config.yaml
encoder_arch: "vit"
model: "segmentation model"
dataset: "rendered scenes of coloured solids on a plain floor"
train_examples: 97500
image_size: 48
crop_scale_min: 1
horizontal_flip: false
translate: 0.12
num_classes: 25
encoder_norm: "layernorm"
encoder_norm_position: "sandwich"
encoder_activation: "swiglu"
encoder_mlp_ratio: 3
encoder_head_dim: 64
encoder_fused_qkv: true
encoder_bias: "all"
encoder_qk_norm: false
encoder_parallel_block: false
encoder_inner_norm: false
encoder_drop_path: 0.1
encoder_patch_size: [8, 8]
encoder_conv_stem: false
encoder_layers: 16
encoder_width: 384
encoder_positions: "learned"
decoder_norm: "groupnorm"
decoder_activation: "silu"
decoder_weight_standardization: true
decoder_channel_attention: "se"
decoder_widths: [32, 64, 64, 64]
decoder_blocks_per_level: 2
decoder_block: "basic"
decoder_dropout: 0.1
decoder_attention: false
decoder_upsampling: "nearest_conv"
init: "trunc_normal_002"
residual_init: "zero_last"
optimizer: "soap"
beta2: 0.99
learning_rate: 0.0019
beta1: 0.95
shampoo_beta: 0.99
eps: 1e-08
precondition_frequency: 16
max_precond_dim: 512
one_sided: false
adamw_lr_other_params: 0.0022
max_grad_norm: 5.0
max_steps: 5100
batch_size: 128
epochs: 6.7
lr_schedule: "cosine"
final_lr_fraction: 0.05
warmup_steps: 510
weight_decay: 0.1
adamw_weight_decay_other_params: 0.05
Rows from block 2 of the encoder, named by matrix and row number. Rows with one number belong to one attention dimension. Each number is 128 + 32 x the weight over its row's rms, rounded and kept within 0 to 255. All counts start at 0. Numbers have three digits each. After the name is the row's rms in percent of the matrix's.
# q: attention query, key and value (stacked) (encoder.blocks.2.attn.qkv.weight, 1152x384, the q third), inputs 0-63
# k: attention query, key and value (stacked) (encoder.blocks.2.attn.qkv.weight, 1152x384, the k third), inputs 0-63
q.124 085:136125163126150089123081136178092117120078139140138103102121152097142161177126134161121153165127171166136100109125160138137068134158162131114165144140130111154094191157174100134120105153094130
q.125 094:067171183099129174140176081125062066135131137155183106082092176128120105176083155136103110124127142161135155113135121127102107159097119129114118082147148129064137146144116153131089159141119075
q.126 091:156083037113100159165143153158161121172165109094076126112109096162126190119125114163116123122185167119123134109123084129184101091125088147144153139110125168136090144084133095147088166100129137
q.127 091:150165126140149114114139122143137192189129128225123139104165081126188075127105071082070148159063114150148137120107144103087124129144154138169134134166063107094139149174088134141114097176051155
q.128 111:106135084131048124175089192123107124105120169123126105129113150153122128137171081093181130103131125132121062114120171184124112125100094088094085114058126118123145175101157131177097102122181084
q.129 108:135160137093090142191066080147094159156124165168111129140100123116157110128058013145193089108178128100134127112137161120072092234135137176080107120082076112157097122115169147076130158197151145
q.130 107:081129098109105168110131106126108153120152137103094119109151085131142104111145177102135066131132126186162142095094180100118180147074163072126084058179169113115086122161096096081106212077155116
q.131 102:155158165113147087176151152114120189117127093034123145123131113131135083159128122154106158128144122110151108117124132126185129140135159132124136085132162162154125046125132125132124123151112120
q.132 101:156123123101130121095125116137099155078147093084133132137139093104157149124138156129152112090188179157162137091135126127107110183153166155091148136153104097100155140075137198127116105137169139
q.133 103:145168108079118132131082147108112136168144110146129181101113111126101156152120177178094088103152160142067095109155151093098141147112177188167161083126138093093074121128109152124167139125105134
q.134 099:140140144090220125133135111114083086108091143143151119116084124168164112138160116185060146172116164170120164151128101049164115142164106162129134101108171100090157148164098069082119192104143157
q.135 099:101113132121160131167091111117146118170143087169133164142107126125085130133108167086133103097223117103163141185151119112142086149177136170152143142094143142141096147125202107115163075185141139
q.136 100:138172173120107156168193160155119148141129092076112092133146148185117156115156129103170121160124158128106124133173093051073165136097094100053139113103140127108118161108137104148095119163139091
q.137 106:159117126180136085152114079147145129127105143097099174111168163106169079103132154101130121131152171179187082106147099110194118081123154080154171093131108154109121103143157123108132180135149141
q.138 096:164190114183188133087116121124143107089141165092118079163106116198151138187168070154109165109072120094128120118128177108148152087078122105127088150144106090069141121200096080126132104163042119
q.139 099:048104047093163181209130125132090125147147111129166115140108131086217139087072083107158151194158111070156129085146140167103076112128192148187125144153109115141157100131178156173164134120105097
q.140 108:166107138135138125180158129074137101122065139126128100096142113123193157125133110163108095144193113167138107129133147132163201129111130199125146151130112165130082158162116141131154142145129173
q.141 101:131091136175158130098156112124108092162142121143150131072105134087090131092106138139156089158133151133143138097115134096141097051124144121096125122163165118149104123156033087130162123138147092
q.142 103:111125149136134152127106142091137115119133170125092117173140124109175093092183178125106066170094083142131159112151074105106142134159106101128104082083137104112116051142120132123127088117171203
q.143 104:085121058105149102132163119103148130215124112111190184157189091120173135122127158105108115104176092121168126136103093090113219053168163070124135179177182183084146164214090109163136159147106136
q.144 120:121133105045111092105132141117165180178121166206097081119161119132114109091116077133206128065112154123121102157120100053148153132102110093118131093103077152167189205147119098154151101069096122
q.145 110:173121135126141079119146091153120110113077107158173155124115118181119142135174104072136176145138140102199168136120109120145093043150143186125139116134129076122172136124141141158166185168086126
q.146 110:155108097132155116159101152091093159098087096042052144170178123105145098072100097139129145133123086137131165120139211145182093130110124110113166131132130162154165186128111129183104167158145113
q.147 106:089099130096138105143131159184129076173147116138105146118121107085121130095148084135134086125062140098150140121166109127130118118156171099095119130160157113144117185088163164186103093125134145
q.148 089:128108041143100103137092122200149113145194159121122066123131144118150116138136159097142118113140109150104134174101145123134166118168119124147150085141133141114155147137147189106178159096108086
q.149 106:126159132109187092127152137160141184093116089216127128188167177080106188184161125152093179109140128102159209202124094147107153122131083087096076119082118103134143152077104154089110080144104140
q.150 112:165177194051165149174102093131083179060160161117137121114110067103146143123164178140095127116094128107133115129081145149133098159127144090072100148100129149177087050145139120107080116157143174
q.151 095:092087111141149087070086158078146130151220167075105159108100105124084095192161201139153118167150129100132116132137105213139084201108149119120138147098134115117103127113143134119165114119058123
q.152 095:128089153139185165155129145120149137109116120147168093165107095098173183176130166112069125130091072142131154107120098120085167056050146081111161047173150176148134102138144099121152125108060099
q.153 099:102110124152118200154135139089081127117095116110131123113147088125089150100156161114101123045132090113073172106133155130140137121161084139204063078137085148159128116159149103137147132147124174
q.154 101:076181147180102153106135055120137066111125101111160129124112119165110139089118118126145121136170151122157129135107139125155138147130052108149109182134101161084141115114128124160091082109125081
q.155 097:135090148145076103119139144083126132112144145133083124137172104190139079145150149140180074162096145124041108117151186137145113141137138132095108138085055163131106153125125123087103133142141175
q.156 099:120102126141079138085140082131188133136135100128134129124114181116091161110103141119137104131097064192078164148135191128140115169091119117125102116145108120066138110188103144091159124148084097
q.157 107:163139124094175166148104143103164176090117131073086163170081117103063152122164144132123137151179178150163134097090090138117165145130163120169109114098098134157125080106056118110115177141114076
q.158 106:097109070136141111133118112160140139095148114121118134091091120113113104138126119105122163089164080176130085154135155140086159121128164105118106159115147180049120101220079166085156129109134100
q.159 110:209109127132159136155129097056127088121150149148117105101103104153101122182149169159106097145167157178127134207129139196119162171144146183156145161200181153117152159095150138086176103121126126
q.160 100:117133099104112169100091161098148067183188130125120134193140148176147087108106115110133129163180160183123145112140164092148163053139080121169098181123184192089132142138095101215130104160128106
q.161 100:163152162103162197212128135158145167140137136153147084120153108091137143170142053113087151177125137151129181136147204131133133125146085189107136128134080182118107100108113132117108094038118120
q.162 105:157122116160121063116097113088108114127170122122116120128083050114108106187098114143198141091170125103117185146121116149130149116150238075133134125106140095143150071173129200165133066124111133
q.163 109:109117108091123140136142165107132099088085062141104199165117103127107108114154169148185180134116117111173158155106151080152176158110152105143110070089146148150115153127131160106163110137152115
q.164 099:125113151175184133098131138148144123145094101135193142136128097091116143143123129087190130103167145103136161117140138130127051129113158196162079118145085114122143145108086131112130108144110146
q.165 102:099142125138180098088170108095143097112132138083098084104183121140145186111161099113115117107162166181115187099142101100149091162215138097165114159129050119136157110125101147118117104146152123
q.166 106:121063205102099130132141140137130095171070164104157169126123155121139124103173113202094094148175131063109155113220151111122151155107175130132162134099136094115075081136168167071096153171153139
k.124 084:136145091105072077104159137102057142126104162164150115130138157133152130078161097137122144128123204116180172125139146109171108136173117064150147090143121120098134143106167156114108127145152140
k.125 095:124185153130117166116180153117164141094128036141167135167152117075160087160114153117139142135105150078172096150156094117145046101111114176117150104122101110042099124138174052154161144139123114
k.126 095:130117145145129114155059102170067080147078121156072184105168034123151186088161148128134102089119153137087167120134114111111121138140132199132114167137170099149078230114104130076138129140079145
k.127 092:177191172083128143183086112146121127149130127091077152037101106163130135176114175175173143138134123139126106116150142166115117178133176156143102154189091090085102095122182163117152089075148088
k.128 110:167141158115164162121102165158162156141118121174099111129093094093113092136098113154108158159138112118116133146054124228066125066044155149110128190159143174101166095143062106130112103108062115
k.129 114:074149108139117141112144122110148120182101160200060089076108111133146114110102138090142149115170096094140169103173141143164141159074092143172171147167137149153117115111156129149189159106165152
k.130 107:126120092102158119189077125165181157105075155144106118106142110142110136149121080170141169157140122133172197159132133126145131154138167163107133148165099142101156105189173116154106124119187113
k.131 102:132191142086101125136156117124153136103121123142169182132093119171120145136148128120144107104151125105090111062140128164080151078082145127161113078195144133134156135113110130177156123175104131
k.132 105:085115094140136164192158149124111131131160081158030106149141081113160095122142130081168062132159093116095058076137114147115191088157164122127164157141095144118070090191155123146084171157142079
k.133 109:172116172166176148106112140094135123123172150132151091119117187131158114152099150132106121102119147130125164160111149177115101132141117107132170122192067143107104137134211138157168105159159119
k.134 111:119147131148092130145088127095129132159140106124122111172135094125168079088094138163118132114107150127080137106165122076094104166179130141139089187168153140189099101107138155081190186155102173
k.135 108:108103100109103096139134047077083115225131121123133133110103116121130114194096134119170111123096109157132111154139157105148120073104116101171071142178134122117095183112201146124062095165144163
k.136 108:110112183157149112134136110081153124164094225118172142129169105080164120106181127110143137170148166108185173108098159162132122110109129125133163100145140192109133118158099114058096177124103133
k.137 112:129090084091131089113134119123109176131142109148173109093098164077111064108138096133103128127111141117149144060160113079145114131102119089110156060135125180084136105138133116130128102159097150
k.138 099:127173157132091108168110135167145063113186110116081187106094079108193090111147123118156177123113120115170009163202140093093093112192097119122117163092118123132086127140083108107097172082156098
k.139 103:144161154169128152130088137151115112155130139113124100128097112114142135104076071137171124111117160125083165178126125121098124147168149127134087126180079136111102129147122144152139176146147135
k.140 115:150147132136139181117124189109088122160119114157115109120119093101189087185071178181168126125100114083117171186142120103170091165135130080163158126092116186084117088169200084137180153074152122
k.141 109:147132137165097129115104118089126134084180116145140121089127119148120128071139095064130126163154119088081143071167045129159172151115133115058139076118129099133141119118247140196114116109141089
k.142 100:141215120099095126159099079172113127125162077180182150144145135096127103116132112107119111096173117156132086103157151122128100144125129108142113160117075168126137139110075178108059145143174075
k.143 110:153114147133168093170155131192159123134106107109086093112132159132186110180122072093154102144126100084151066161136139058110155141141121130087099118130131117120098146099153103143108138124179135
k.144 117:102171151150156104101106132106103141156110116076090157134151125174063098123154140114126157139177073146160125187170181123095126137122170130116060207190147129164118114048158148056122105154145138
k.145 107:159163124105120116082112124094102129143118119106090166057108211164168102149169110126138108178112117205128135105178122100181184140124137105127127121114183069171084103149125113099117078171100175
k.146 109:149150130113130139131151155153088104090157100137137124124122078119160204134158179129173163105135041129140175139137153113148084120125136094114137034123155091128091105141097159170089160165117105
k.147 110:096113176184147104124163121095168064192084114101063115111159115125146087135129108086148135133141203148098092067157188105162156131121168176119107110107130131109165145150135120093110110162142156
k.148 106:147126096082109090116129104177146179115175137151052156096107125129134101102096113153124143130132093143095159079142084134196174065139146129129116137138139157119146088209116106179120071089187122
k.149 108:115108124162158135149148151163105105141115075058069191114141126068175158170155134180121136095050152127171168149133159169124126058142194110135100104156131140157108101111090121106116127063111178
k.150 106:087081182103130119101168070109117144157159158180140118105070143163141120125128082134089130131164143145119184139151115175129118127125128092098137103071093112108146139112162118108126112176125124
k.151 109:096092092093137082142132139147116134157094074149141162149121188113075149084139124145158129135204109125125083107158115132111183187126107174111090170157085111085115202160109134126068085154146117
k.152 100:141140161086140143081129131115151129116141097099116118121113156180177106120125130127129124173136111112104091149182151078133118184110077113079178154111123120106096041055172149097089109104161073
k.153 101:089099151202128155121155135112164131110128133104143112158108136132136151170150144131151169140126141155172154101096135100099130113079104105106121148076075119086124150098113169135111062064117077
k.154 107:146143073129140162130090131085162133142116088164123101149096140076107152124175145140156089193131153157151099144131085050204169122148171136162105151128148126153102079135184124131132095106115124
k.155 100:096133217120137108129159107177100181121148104100164135134076132116089177186108161126088046138152158194127097106118109123107164083143108043051081125132127118115174163128105150057114120176182129
k.156 107:114179105106170168166121182181064100188091170148135160126136123057162143146109152160167141101129050182147152144116134171176123131127146132111173134152124173118084085156139074167057137106122121
k.157 105:141099089118164128091114131134131132126083126182176146096173149144133112226127144185132132111143153143121125118106152163102125140155040137088146119129111159112127143108170106139118075131100165
k.158 109:156165161098146142084123155163107156144123122134147119116158138170178138137169106166178054108075143119107157127174142181155158166131164095157113127157176092124138123142147115145119134103142129
k.159 116:081112091164139165154143179073157091173088148128075150111134132121173109166153102143143100114155132136146198052105135138125179148176131166123079201070124128115131126172187117140116115153157102
k.160 104:137093105072134120134118170146151136121091108100139122106148189102154141110145122161126108103129136090091127146118180059151119140126067111090175125101099082164157131176118125129103090143171119
k.161 110:078110112145125104108141192091158071134116146121104179121159107141161144161135069117102131094121161107068120143128161168114112153147119168124141132116138152162113126112158118141134133166167160
k.162 117:103062098124190159119131140119121086118148108169135084139129115186150110115123106152069107135181169076093122172146123220133182173157105120127107188087120130212088100116085154150119113104173075
k.163 113:135096036147107115121104104113188106111128127140145128120137133165063170143120167186169167126160125152097092190161104156150198150155132116130137146076153148106109124108118079086098085135062142
k.164 102:092101155098131108155120104144116127143119122099134093114103093134145151081104113122187203105145095165175063172140110130156170150101116069130113087116167199102132151111089114125198137095136113
k.165 111:167182098100101161161115147176118102129099106110162096159153083130139081117147116140121142185068112134164143077123069121143118128181139072115125152113114133180109126102167146113134224125123149
k.166 108:103102143080090119130120102082104148224108095100187116093058156106117110109124194124107122103162199107170132067131088149118090139172129166142115065115077092117100170110108044115154119140170108